config = dict(
    hop_length=320,
    encoder_norm='layernorm',
    encoder_activation='gelu',
    encoder_bias='none',
    encoder_layers=12,
    encoder_positions='learned',
    residual_init='none',
    ema_decay=0.995,
)
Rows from block 5 of the audio encoder of a small contrastive audio-text model, named by matrix and row number. Rows with one number within an expert belong to one neuron, the router's apart. Each number is 200 + 30 x the weight over its row's rms, rounded and kept within 0 to 999. All counts start at 0.
Before each expert's rows are labels from the 100 clips, of 14848, where the router gives the expert most weight on average: "peak on" is the class under the peak. Only what is clearly more common there than usual is listed. The data: songs of 200 made-up bird species, synthesised, often over outdoor noise.
# router: router (encoder.blocks.5.mlp.router.weight, 8x256, trained with AdamW), inputs 172-255
# up: expert up (encoder.blocks.5.mlp.up, 8x64x256), inputs 172-255
# down: expert down (encoder.blocks.5.mlp.down, 8x256x64, transposed), outputs 172-255

# expert 7
peak on: harsh note
router.7,193,175,165,168,178,185,223,197,186,189,193,210,171,229,230,208,218,202,174,205,198,162,238,183,196,161,221,204,300,216,228,214,223,189,172,151,222,113,241,207,248,198,242,183,188,221,208,176,237,186,170,156,221,202,166,163,236,186,192,194,152,175,187,219,244,175,234,234,213,172,173,183,241,251,190,218,165,196,204,190,202,225,163,184
up.0,216,193,151,229,244,196,194,256,187,205,138,222,222,216,208,188,197,191,140,191,246,181,187,232,214,158,206,209,162,201,210,264,220,221,163,231,181,161,163,200,193,192,191,222,185,241,243,152,165,162,210,222,172,224,251,260,223,201,200,193,167,197,154,194,230,141,223,184,256,178,182,244,235,141,225,141,196,235,185,256,263,171,242,190
down.0,173,183,184,191,161,198,206,252,184,236,188,206,163,127,202,197,228,195,165,196,197,184,128,186,161,188,200,179,188,258,170,219,253,157,184,172,230,219,165,222,181,200,228,176,153,236,157,207,188,198,262,192,233,264,219,253,195,168,194,251,261,177,191,191,249,207,199,228,232,215,118,173,208,173,147,151,179,171,230,185,203,192,215,224
up.1,199,175,240,194,200,168,177,213,207,178,173,221,166,249,170,234,218,185,247,191,237,158,207,193,193,225,202,209,238,217,216,186,199,235,224,247,220,142,184,203,212,253,136,233,193,225,189,202,212,210,204,179,222,222,194,217,172,250,206,256,176,200,138,148,224,209,200,209,218,156,206,204,166,249,194,171,174,203,195,205,198,185,235,217
down.1,139,202,230,231,171,204,185,245,220,209,143,219,236,212,176,193,223,145,182,154,233,239,197,192,204,198,172,181,231,168,203,174,225,182,261,231,230,180,187,151,205,192,199,199,178,160,200,219,206,220,204,170,181,185,252,187,249,170,208,176,196,197,268,173,250,217,210,158,236,230,215,213,221,189,206,248,181,225,153,168,125,196,200,184
up.2,224,189,210,197,180,207,184,239,239,200,242,174,165,213,218,204,161,154,208,170,200,146,221,233,195,164,202,184,225,177,225,263,209,192,178,193,142,179,232,200,240,249,216,161,186,211,126,189,225,197,182,237,245,194,187,205,271,189,164,178,194,192,182,195,142,175,178,186,233,206,193,196,174,182,231,197,182,251,150,237,231,160,179,208
down.2,179,228,252,254,243,216,213,183,203,203,218,151,201,198,201,159,216,159,187,273,200,191,154,201,199,189,136,156,168,206,197,185,200,154,277,220,187,249,212,177,206,231,188,212,189,248,220,162,221,225,193,178,219,252,232,227,218,196,226,188,197,186,186,229,249,207,184,220,201,214,160,184,193,231,195,214,179,190,199,194,209,184,214,168
up.3,192,198,192,175,205,137,242,187,248,218,219,202,195,210,160,173,186,165,208,189,216,150,289,156,223,182,189,214,217,164,181,169,185,189,192,161,220,163,217,206,242,261,249,220,227,242,151,215,262,213,248,143,252,173,180,209,190,182,156,209,205,217,208,191,186,198,155,206,152,211,209,223,145,216,210,228,262,166,226,214,245,188,225,227
down.3,193,201,151,221,212,222,236,176,197,209,189,182,192,242,230,197,214,169,169,177,211,212,190,189,150,199,177,204,147,201,190,243,206,190,196,196,155,214,223,190,208,191,202,213,221,199,250,203,179,217,206,218,230,175,194,167,196,219,191,197,164,163,240,201,154,202,208,201,224,235,227,191,206,158,184,151,163,181,197,162,204,210,230,215

# expert 2
peak on: downsweep
router.2,187,147,237,225,180,222,195,166,241,185,192,183,195,170,169,169,171,202,192,203,193,206,231,196,196,243,211,142,181,191,197,229,221,216,227,189,209,186,220,166,185,150,202,151,163,219,176,251,218,243,171,203,154,174,178,158,195,147,227,247,184,217,158,168,212,177,217,112,232,227,217,194,210,154,224,131,151,200,223,181,201,218,190,178
up.0,157,203,187,173,190,215,206,233,197,147,205,250,177,179,218,164,177,198,176,179,199,174,202,175,239,279,182,201,224,186,171,260,150,200,246,196,198,246,187,236,177,221,175,189,126,194,203,173,162,208,258,220,216,164,217,205,235,214,186,222,204,169,221,167,181,182,196,179,186,232,220,229,245,212,212,215,187,224,246,152,199,233,202,217
down.0,163,176,217,215,244,273,181,170,210,139,260,177,223,205,229,203,230,204,238,197,230,177,175,237,205,210,182,228,207,261,273,281,190,161,210,188,163,177,239,258,161,188,177,223,194,198,241,189,175,190,154,228,229,213,195,171,150,208,200,174,199,222,206,237,173,209,204,202,236,220,184,199,169,196,229,187,152,172,186,172,190,187,172,215
up.1,195,211,181,189,231,205,159,225,142,185,183,180,190,202,221,207,200,181,209,206,239,286,255,181,219,166,190,217,257,181,209,199,238,222,145,161,163,229,175,172,237,217,165,227,252,182,210,95,216,208,226,234,204,158,203,212,213,261,172,279,248,219,238,180,194,228,233,198,189,217,206,241,169,194,202,182,191,169,196,174,154,170,218,208
down.1,155,197,223,234,146,249,236,148,193,241,198,248,197,207,189,212,265,221,164,174,212,194,217,190,243,238,259,178,194,195,178,184,187,207,176,205,201,199,183,195,166,193,248,238,242,167,213,241,159,173,212,204,167,204,215,189,186,221,223,213,207,166,209,199,199,173,215,227,242,176,191,193,185,228,232,172,206,149,158,187,237,166,227,216
up.2,224,160,197,200,152,140,191,173,213,218,157,204,197,220,215,163,199,221,186,225,213,160,193,187,150,198,219,206,198,192,143,214,177,206,174,185,207,250,199,180,190,173,177,169,164,105,226,205,192,225,233,241,184,196,243,184,233,212,202,145,183,141,192,205,151,197,200,215,164,196,225,216,177,217,232,201,223,209,168,210,164,175,183,222
down.2,215,203,168,196,214,221,185,216,164,160,177,234,206,183,165,165,188,218,198,219,194,190,164,216,185,227,211,130,177,186,181,191,201,191,208,239,204,223,230,233,199,262,238,260,216,142,171,200,265,147,182,210,238,232,198,238,203,215,184,177,196,206,234,158,213,235,222,196,177,204,166,194,147,253,212,246,113,214,215,184,256,170,138,154
up.3,258,145,208,199,195,201,171,197,203,162,173,222,204,207,189,209,257,155,207,187,240,210,177,156,177,196,207,215,162,184,176,159,215,195,204,212,218,258,236,181,214,184,212,166,217,245,214,259,177,187,196,232,219,174,213,206,200,195,197,228,164,181,215,207,214,154,229,187,214,178,241,203,237,190,213,236,208,222,195,173,221,209,198,159
down.3,231,197,215,234,141,138,219,206,176,177,154,223,172,172,231,192,195,165,191,175,179,232,188,173,231,246,193,216,209,241,171,191,128,195,300,160,210,198,184,131,171,191,239,216,173,266,219,198,202,215,217,190,180,173,200,165,252,217,279,221,166,216,253,177,212,170,223,187,176,171,150,200,180,218,199,216,198,164,150,193,200,188,171,135

# expert 5
peak on: steady whistle
router.5,231,144,186,210,163,193,203,167,236,226,146,176,171,228,213,215,223,198,236,258,142,206,141,153,248,166,222,204,208,225,151,226,166,190,204,224,155,233,178,120,222,214,180,178,186,206,196,176,166,218,213,172,155,200,187,192,230,243,215,182,206,222,248,140,204,166,181,220,155,198,237,209,151,211,217,188,224,208,124,208,222,218,190,167
up.0,184,218,194,233,118,214,197,203,202,195,230,246,183,244,232,202,187,168,146,192,203,185,155,204,188,216,185,203,209,216,200,197,199,210,212,208,179,170,244,201,168,165,225,205,226,156,193,202,161,185,193,188,191,211,229,186,192,198,249,185,162,179,228,213,204,238,263,222,223,197,165,241,165,164,236,207,201,239,250,225,202,130,228,184
down.0,194,206,237,151,283,192,207,244,236,154,231,210,162,198,203,223,189,218,224,189,136,183,192,192,181,198,191,179,198,155,234,227,166,199,199,223,218,195,230,226,223,235,256,215,206,227,164,219,225,217,235,212,177,154,264,217,228,254,218,140,214,169,228,147,135,154,158,209,149,187,250,152,156,170,213,203,220,204,221,264,229,186,209,195
up.1,157,214,201,166,207,187,194,223,194,231,187,232,177,201,213,278,193,147,178,181,233,222,159,200,222,190,189,166,197,226,130,167,227,175,242,169,227,206,174,222,263,168,221,202,218,190,181,150,186,166,261,135,223,167,213,197,260,264,196,216,208,229,251,170,194,226,184,214,234,224,140,200,163,166,170,206,171,185,218,173,172,182,177,201
down.1,211,268,204,189,218,159,216,182,232,201,194,180,244,220,215,203,169,173,225,231,208,202,205,185,208,211,243,209,193,240,238,202,238,221,189,174,225,209,219,183,194,257,146,222,247,220,181,230,228,233,245,241,192,162,262,176,190,188,152,225,226,196,154,154,150,188,186,223,195,195,203,222,188,197,224,213,170,197,235,190,174,186,215,147
up.2,180,147,192,186,201,169,247,195,224,186,230,207,188,262,251,214,197,201,139,211,163,205,150,185,211,150,182,227,238,186,230,203,218,189,199,199,184,167,193,211,183,204,136,185,230,174,208,205,201,212,222,240,201,197,157,198,210,175,268,201,227,201,184,152,191,198,182,213,214,215,141,224,152,182,243,234,276,262,216,179,236,223,221,183
down.2,207,162,185,188,178,242,239,190,249,221,247,172,236,242,200,179,219,272,195,171,231,218,220,184,217,214,147,159,147,227,200,213,189,227,210,210,208,225,200,210,206,177,182,154,155,180,215,202,191,201,178,168,158,156,238,195,184,216,158,168,172,197,167,221,219,204,236,184,205,190,200,240,251,206,207,214,179,166,155,186,247,183,201,157
up.3,250,214,211,194,175,217,162,119,159,233,214,171,182,139,206,251,147,185,223,165,185,165,208,149,203,241,204,185,116,195,207,256,110,181,166,306,163,177,207,186,235,192,201,178,152,224,190,190,183,166,255,173,170,215,218,178,188,212,293,212,201,177,200,185,237,219,143,217,172,207,253,237,183,209,196,153,164,225,211,203,149,178,170,230
down.3,159,237,182,204,188,159,199,214,237,246,240,210,229,130,240,171,230,201,214,217,236,213,224,223,222,225,139,219,211,201,140,186,211,210,212,162,128,203,142,232,190,224,169,171,199,188,198,127,240,252,220,191,214,212,225,198,193,206,242,213,204,202,232,183,192,239,231,151,176,225,193,168,200,201,198,207,190,250,257,139,245,210,229,236

# expert 1
peak on: downsweep
router.1,172,223,146,188,206,185,208,185,212,165,233,254,232,155,179,241,186,174,231,199,248,207,212,200,200,252,192,191,180,234,171,213,209,227,178,227,184,190,250,246,220,198,212,208,207,166,206,237,222,224,252,249,207,123,257,200,177,227,201,185,233,187,196,193,193,269,191,189,185,217,200,233,161,208,166,202,181,201,173,141,170,211,196,180
up.0,193,211,227,179,189,201,247,191,251,184,199,235,212,180,167,230,160,148,212,169,196,239,186,186,197,239,195,203,143,286,227,223,204,198,182,192,195,182,240,219,151,149,179,217,176,185,177,214,232,198,236,157,258,192,193,149,218,174,162,201,215,200,102,217,128,184,191,207,136,215,169,253,225,214,220,205,172,142,220,188,193,235,169,252
down.0,199,169,174,183,230,207,221,161,176,195,216,200,215,192,241,188,174,214,216,217,210,241,154,166,178,228,243,181,204,186,207,224,179,167,194,178,191,179,206,227,157,201,188,193,165,199,144,197,188,213,194,153,236,143,176,240,200,179,171,206,220,227,242,233,181,193,186,202,187,211,218,229,212,196,187,233,182,183,238,193,184,183,214,268
up.1,242,181,218,180,204,193,180,233,210,238,219,234,182,196,195,207,200,191,156,210,220,236,177,237,233,174,226,216,204,210,169,224,227,207,231,140,191,166,263,217,232,171,175,157,211,211,236,178,166,219,199,178,245,129,155,129,197,255,225,242,159,152,184,222,178,235,187,155,219,195,208,185,169,246,202,205,203,151,173,224,141,214,196,155
down.1,166,176,236,239,157,184,217,184,155,151,204,183,205,198,179,227,169,212,230,190,254,132,183,191,191,259,242,192,242,196,155,144,220,184,203,143,139,197,195,177,230,233,229,155,196,187,157,199,148,213,248,202,186,200,165,218,142,213,212,186,168,179,161,227,194,173,164,228,247,222,218,193,194,241,165,175,198,187,144,133,140,189,207,202
up.2,175,243,205,173,220,157,212,190,241,241,217,196,216,204,201,172,212,214,192,227,223,152,154,144,247,201,273,183,132,181,174,208,183,156,210,179,200,152,185,264,262,233,222,229,175,224,209,214,224,225,214,207,235,177,223,152,179,195,123,189,248,219,214,183,164,216,179,203,203,210,188,246,151,260,199,236,189,231,193,195,258,172,161,186
down.2,189,185,203,221,152,169,225,218,221,184,214,204,207,224,190,208,188,196,188,252,188,192,195,168,167,197,252,207,236,223,185,165,200,174,199,250,159,238,206,219,210,218,204,219,214,191,191,231,158,223,186,156,221,231,205,196,205,137,204,184,174,217,217,215,199,183,179,245,145,244,196,173,257,163,192,217,227,210,216,184,162,219,182,224
up.3,207,201,159,150,241,174,215,166,237,159,151,202,210,183,220,257,191,189,158,160,159,200,209,187,150,205,254,150,200,201,155,223,185,165,213,219,222,237,233,227,208,209,198,166,206,222,200,254,245,173,190,198,183,193,188,177,120,245,169,191,251,199,242,220,151,188,207,175,236,200,225,178,237,105,193,227,168,207,194,195,167,229,169,188
down.3,170,160,149,244,145,218,156,247,227,165,199,204,165,177,150,191,222,201,231,134,226,210,212,187,222,185,206,213,256,241,212,229,188,199,180,241,221,211,231,184,237,197,190,248,200,209,178,207,175,229,230,246,236,224,187,161,190,135,249,202,161,229,209,228,179,206,213,162,189,215,201,207,220,185,178,173,211,233,189,189,194,201,225,144